{
  "arch": "unet",
  "model": "image flow-matching model",
  "dataset": "cartoon faces",
  "train_examples": 101725,
  "image_size": 32,
  "horizontal_flip": false,
  "conditioning": "none",
  "objective": "flow_matching",
  "cond_dim": 256,
  "logit_normal_time": true,
  "norm": "groupnorm",
  "activation": "silu",
  "weight_standardization": false,
  "widths": [64, 128, 192],
  "blocks_per_level": 3,
  "scale_shift_norm": false,
  "attention": false,
  "upsampling": "nearest_conv",
  "init": "kaiming_normal",
  "residual_init": "none",
  "optimizer": "soap",
  "beta2": 0.95,
  "lr": 0.0017,
  "beta1": 0.9,
  "shampoo_beta": 0.95,
  "eps": 1e-08,
  "precondition_frequency": 25,
  "max_precond_dim": 1536,
  "merge_dims": false,
  "one_sided": false,
  "adamw_lr_other_params": 0.0027,
  "grad_clip": 1.0,
  "steps": 4600,
  "batch_size": 64,
  "epochs": 2.9,
  "lr_schedule": "cosine",
  "final_lr_fraction": 0.1,
  "warmup_steps": 230,
  "weight_decay": 0.5,
  "adamw_weight_decay_other_params": 0
}
Rows from block 6, named by matrix and row number. Rows with one number belong to one channel. Each number is 500 + 50 x the weight over its row's rms, rounded and kept within 0 to 999. All counts start at 0. Numbers have three digits each. After the name is the row's rms in percent of the matrix's.
# convs0: first 3x3 conv (model.mid.0.convs.0.weight, 192x192x3x3), inputs 60-62, a 3x3 kernel for each
# convs1: second 3x3 conv (model.mid.0.convs.1.weight, 192x192x3x3, transposed), outputs 60-62, a 3x3 kernel for each
convs0.19 087:434500467553443505501539479453457418491484550451495464558474507473529552461512529
convs0.20 102:611525475498476528451554590462528555506468582404553543435466561557534501461471578
convs0.21 113:502484493381498470510449464473488484505518450503518444462504558441464478571571564
convs0.22 087:459525570518562487449466458451507495435405443517559512497571461506484568493447436
convs0.23 100:571433521452572450568460505495529514407557548465403602470433497585494525557553453
convs0.24 088:471448501445456493427560525568490504451532602514492593519517449533626570519518478
convs0.25 096:495437614472530363488600492590466463616514421522537584366446428689525484520452534
convs0.26 090:473551465517493436524496564554528513650486510518525482411488456508484510547453511
convs0.27 087:481481529500519469418471415530466491523509381423507616530534534506513538516474465
convs0.28 096:494500633478439454495506557468501486591475513570532494423530493624420485485578517
convs0.29 092:506518531582493528527442530467558476563616494476478503622497427554531454435515506
convs0.30 097:444577487524496557424509530482491545517405535493423425492505386552513589449437441
convs0.31 098:493383561569650535491513453545473517468501511530551453631497476609504449510512565
convs0.32 090:543535454453607560531557466532565374621476520524536496444504413455431407564496513
convs0.33 101:499572547637455372420472441523516575506595500512482464462510479522420483503473564
convs0.34 119:527497499584409393433414542546555529501478460454522472481579514515521500438487425
convs0.35 088:504479483391590529590560530457677517450543460501533491480542486430552516498477435
convs0.36 117:487488490463450478499583556440578499422560508546515477506464551431604421445464487
convs0.37 110:471528573485506473462495469476379512548561366437600560514429533517512466546529509
convs0.38 111:466493479414594412488424567490468509450554431583500679555439447466480548495528554
convs0.39 112:432457509460625611472441449633472511459482430638493439604580503543463460443463530
convs0.40 090:536572558529514466533456489468522557435463493431526435552501480423500531492486444
convs0.41 116:555483539485574419505430620522536544485534513542480469582515471495482552450439462
convs0.42 106:628420536442500502437473542483502440449391553573560625532513501435436484469529517
convs0.43 094:456422506555427405546554449544508512615439539542484525474514540581511536457470471
convs0.44 118:434506493604461530487514533491443550562503438507488418430500490550454506451524437
convs0.45 086:488529569432440526535426497435569517484550528519490527497437546502447429478566485
convs0.46 095:546386498422492467510558515506498471466557383501500505548506525483469622468474509
convs0.47 090:492499581549557470513359515551555547473511501526455545468478481605511458382481479
convs0.48 102:477471485517479475585522478480451565565445484540408458524444541427513493473442436
convs0.49 089:432547468504445479517511528427458447520601492579521557474494451376500495472475489
convs0.50 105:482418449475500524460444549508443457393595474481441461404504540555447518432499498
convs0.51 097:500431540600441524490490449495487568541486519529571526465513489534419524536519408
convs0.52 093:498656510475587479527496499548507572481434455379478553530548475463592481469447480
convs0.53 108:451473554478372433505408525390451541510418489485519560412490607421541401480500544
convs0.54 100:516482491504485550554569531460542484499512514491498408481473540498571462431477482
convs0.55 096:501507523432569511489437488610512485489530508487456521447643500349575468472454429
convs0.56 088:505449479479469534342469493549508646439457576416546476505514550475464449472401507
convs0.57 105:492542493489468529606421472508480602540462451510467562456430447578398420458518429
convs0.58 104:508471545502517496533456507490503502485473434497513437490485508487517456489480496
convs0.59 100:567537543450508497457425462459559468445595534501540413531448495465566394561573418
convs0.60 098:554546520653611467442579483524521571488518390390511472415476459533511487382561460
convs0.61 098:487558494432556554535485425547594437501491436380516526448534439521531530485473607
convs0.62 101:485484527474457414434555516373538492453595464452443483514588427489487566554502495
convs0.63 096:412457518558556409531492488462503510455514544553445515411489446525475493453530479
convs0.64 102:532551490520557537518534554468506542460498433504526510456554589501561349520505545
convs0.65 102:499446518479507517481532548576497483493563447555520521488392539573439465546536438
convs0.66 093:484522464446476458478558462521457519392486515406509355454464474586476463444473472
convs0.67 115:531527660542419459473437489469547571498441550481441429568514492496448489503459651
convs0.68 113:517490541463483490536510414477481495498466459411474552483470485444469536446454513
convs0.69 091:525521526373638536516563493452494562454516497414445500541430428518492523525554469
convs0.70 110:500425528414571521505586482439447484410483410534590463504440485517541464350564506
convs0.71 098:453530577581508458402455498487498426463537414509489478423409519493412447514454447
convs0.72 104:511527522476474573486493564511511534435577584491490413543570541405460472467462360
convs0.73 108:479526464534527540459521415528477579484402563425590449532355490582457401519492396
convs0.74 088:543649541536525522494398533505562590490447587522525478506475444533477474420483477
convs0.75 107:414480463540406529581536462451545371528557516479501503521495436573530531445468544
convs0.76 104:530545578472425551548364467572520459417501391427562389447597446563450368621506392
convs0.77 107:509488511475443532406449416513636521571414532420528470537482503404482379507501483
convs0.78 106:532464516519482492491539460510478447510532318436415546513373460526478580536541465
convs0.79 104:485437488573480584453454556434493435467553508475489479456409477483563472487398419
convs0.80 090:526548493395495518479444505451587515474443639509521532490404576429549503606456520
convs0.81 089:576526494520548477439524524576459510445558543523446526471440459354502516480453522
convs0.82 098:575578455510451541503391429462482434494525426567516396460450490364465508458495424
convs0.83 090:528500451526538501452471495489533485543538453552542541598485455494465453440449430
convs0.84 095:456533490584442427554481529530451519558441442422477512503537496518445487516616493
convs0.85 096:519444452469426437440444556518506441505483464488471461484503466573495478511467433
convs0.86 096:517422477492456553599454508496559573522446478621508450503488478484407457493595443
convs0.87 104:544479492569574547487538394573434510442498535472550404412620578461404430407484504
convs0.88 092:574567506360543441475481521556475506398510483506565545541518448511498439360443435
convs0.89 092:474462488478560539453557513488562449477552560543423510542375548452501468591502436
convs0.90 104:541482528535420587443417485436483492587453485528471597474537477482527419450415441
convs0.91 114:481515521504506499524540449493484495525430551557548537467559511534452521513499461
convs0.92 097:554507490542540533574477421522420471531467581542530487438507552465462473474519566
convs0.93 108:408504451554471451388519487532457530566531516503509487551514542518559492359416419
convs0.94 100:622481507460566539529559464456476412499495473566572542531512431489449515460571506
convs0.95 115:435466490548477532523480452504489513517453418525503444509496414445387439438458376
convs0.96 096:506535446509493529552402555452525455468494521513520568522591495463472421560559478
convs0.97 100:519497554513588483414689515522533470406521496413594515502571556502536539525490515
convs0.98 106:583523505533505485495569461494463387500542526486534503508463325474559376487476574
convs0.99 103:607525532497534506602495404478466486559575478526558453650404465549445440630485509
convs0.100 099:451409507489527445517498480479450480504492444426491487410442510566427501547480587
convs0.101 087:426481480379477533513494455528493552402495494525402567497573475468452507555453434
convs0.102 095:496490461574532436363400463523453385375498568537485495499498479538430519478490408
convs0.103 108:542478432439409545537483440474501463489460551537600426398472453622444593492624455
convs0.104 085:434541455552495472447472539492416475515539538539552507528499500338589488406522550
convs0.105 100:463518467458426580476487525403453511571499408578544524515543499404436400487468545
convs1.19 089:562531416533525501548444497501498493507480434517555491485570516566529513611548540
convs1.20 101:510517484445450512471509475518567568507522460493561459277564501395403507426480502
convs1.21 105:523517435443499491441435502439446513473422452475507507381326379564477438385494507
convs1.22 088:568428503470494446484514576552519486560577490532385443491608444408567467568406541
convs1.23 103:551444503490530430534496465499470559448534468393530442560408451481495456455542532
convs1.24 086:479568481414475504514475583511430579470506503526529531547441565467486427611472500
convs1.25 096:458580517426436456417511538460507415440527411402411442582594492439599561526472565
convs1.26 092:518528584524456557534507399519509482520502386382522424453557466598506507518518588
convs1.27 088:457498492529557542531414537434483580529457525449515399587520495444436430457448504
convs1.28 097:445483437495544532484509497449436536417482395517497523525503469531510508453516399
convs1.29 093:476517461491479543488404547465546385472423370501445432456561483551506447457519433
convs1.30 100:527466514438475456510450450509507584438461651574463479491445794422509548562499555
convs1.31 099:423535554492468464479431520477387446454590424557497429383604413552430479539444428
convs1.32 089:531533477427507526522453478508530392483463474673498473450557445533495429556442512
convs1.33 099:534511466503550462404435476500575448491440457552521460412554455541576524491481526
convs1.34 112:513445489549544559468451455464516615563449537508574464521493544465521514478428556
convs1.35 086:528393481492510509467468515395547519617545529535386436494572418436413496525526409
convs1.36 114:552548520498518473496480403566459440615527458408527407493601556468453578484435481
convs1.37 107:474429384493498502459489503513551373498463504588616408463437306475500474471525675
convs1.38 112:518492513508514512515506427529415370496429435529522508422395545466541476507478526
convs1.39 105:510500450493571468531502433455528452537459526507548484528529524472498510455519536
convs1.40 088:490480536444598507423480459533444537527489556509462495524389536498586510544570498
convs1.41 109:568517478555548578483546443415501542544531551433510474399533471467507496485521573
convs1.42 103:532433461497489569557506405487491504537539593529413429508469483563570616467530475
convs1.43 090:496526518509503523513442515468554510452469614540500520506484487434499505422504447
convs1.44 113:500537496365493583530483417448461534513429446539523553532434488549525567530471670
convs1.45 087:508474471532479482427504496610477459496411521506472551440488572575536445555558508
convs1.46 092:490459501538513537545595564500489528626491558546454419548463536387584506500526464
convs1.47 093:506457532415522640463509541470486489530513480502524484588493565370530407641488562
convs1.48 110:541541524463525492482501397496502290508435315515382503552588507425532449499483456
convs1.49 091:522420489601540427534488471459462370464473430501438563566578455531543492517485474
convs1.50 107:505447521446466520489500445514410394522447567578617541477474542512444472482494476
convs1.51 100:426471537507376482505573545476447459502496459440541536580533466462515492562450487
convs1.52 088:504475540476477430501402531499526549465458540491493405548520433553475462461382522
convs1.53 108:407506605471449597494526453440492490538522489441531481490502485532449491467473471
convs1.54 104:545511404503454515491472540455518479539489507570410630456587532475435504611499556
convs1.55 098:533335518494473570423494555459487531529465512526475543595540531513451524504369534
convs1.56 088:493466541490556572537536452399459528480504493443409535488565620538532475532552440
convs1.57 108:497504553465473592526460475463496464501455553501415450459593609571449401535582489
convs1.58 105:514493622477458608516482571595427532527475568527569507559562526463500567579462470
convs1.59 102:494483443505487599390503618507478454464548508542590584483492517485524431533471423
convs1.60 099:510485551472532523555456538606556555519438429446374466507491455441606524473476546
convs1.61 105:491497494529502518506490543405383457527433527524508418503434459516520408520545490
convs1.62 104:535531495569444477414528518428588556513447458455433499509586435457529396499397498
convs1.63 099:472468460516545445578599550420520490538512423510506540424451459512468522487463454
convs1.64 105:487515500522500529564463428431535518520463544575443391509444414574424484447531570
convs1.65 107:481488510432467540580517446542487465568430474450421415487301531394542410512473473
convs1.66 091:493528431566479474523542480542444549558579463493493469492525532517544431458500556
convs1.67 107:421450525497525431520528558519446523419505617471576521461404552559582414515492431
convs1.68 112:512565519550547523507498500489495535480563484506490553428510535533575484454460474
convs1.69 089:434439513415492500394405548437505471530508414450453500425449486383423395519548457
convs1.70 112:491451496551498532432417570531438508496529424554505568548590485496435522468512482
convs1.71 097:456497433499488477432519489527456438594427586545521406472474691538438597439548454
convs1.72 109:494463578463470521478572521542551585416455497564402448494537491422557556451424534
convs1.73 110:549481579479486656538496512472530465588520487627416490541584544469428414440591496
convs1.74 092:453477439500573513472468537508539475425515464405533468523494485433617500516527536
convs1.75 101:428489612536462612480501509551508616548535556539515463439482517550472424509491436
convs1.76 098:534562522544496502475448480549506455513428538455439602507612277370547583513475444
convs1.77 113:497517511408547482577438460528436511480530487582402440477479569489564612426467477
convs1.78 105:485507536468540514481488522531655381582443475531591498526470367571679560373438615
convs1.79 103:514541465531473501492550437481461494492520542451404561481482431543548559484517477
convs1.80 094:512445479547469405521449534384495452454411467494396533570488485509554533492578482
convs1.81 091:468531493508484460493451516443512429551417463524498474445474577522600548481582581
convs1.82 098:522469508539547525459539506557511522594483713521610521505462599458501596619469648
convs1.83 093:492543472375437484506404483491490385577448391517559388516509423458456532494547481
convs1.84 095:494481482546505461573476468546518522504610419481583532514467419556613514507531426
convs1.85 094:539468419507477546477519499474608465536444477465527590570594454527389530567521443
convs1.86 097:566552383490509524482517511508481428507510391420522536560413486554526474446500589
convs1.87 108:622491406479458552568539509565436545489465498558554429491570579522511531467458465
convs1.88 095:585510545495531540503549480437461512452507644490484453615578579495554566527533548
convs1.89 099:563522431437533449450450505507602429438450480492460585538539497517462587535534476
convs1.90 108:413600503538524534435530537421479628498518480401506468551630595497508490548470529
convs1.91 112:523497518409541538520517455474504596566495451403497416476430527554497476502515568
convs1.92 099:511528566541480536519426534386478418512468532449439543420395509489504597579632540
convs1.93 105:482535463424398492543501533527560467583443516484438494448536494444582499511639651
convs1.94 101:559545406471411521537520353495518522441496516532531618526424348611367587618558563
convs1.95 112:434475521547473522460511465423496482470495508451471433449408553578374462526479487
convs1.96 095:485524409494484584507568455527386417594431477544509403458465402503477461477473375
convs1.97 099:456623523503492447444508529442439521403486506475461444419477475481440460457455546
convs1.98 102:520582454494589525514437513526458569489406504441380512458524564515469585579446413
convs1.99 098:525577504527475542514515450602413461520666438471516429451521441450510439521468501
convs1.100 098:506471449458442531465510597546563362486468507493601469485519434527558380529604490
convs1.101 088:539479447513466537608477502402497430449547489427431482469457466555457473446486569
convs1.102 090:535531530519503443534457437435493369405464527518533440612552544449553385526512592
convs1.103 107:536562525520491499446450545511465504543467515442440514452469496450496563506530534
convs1.104 086:482496501498469570581535484448464461548424539474527476431468500495508469507609462
convs1.105 097:541453424427465498527431510433484401471511495439529501376529474665527557540419422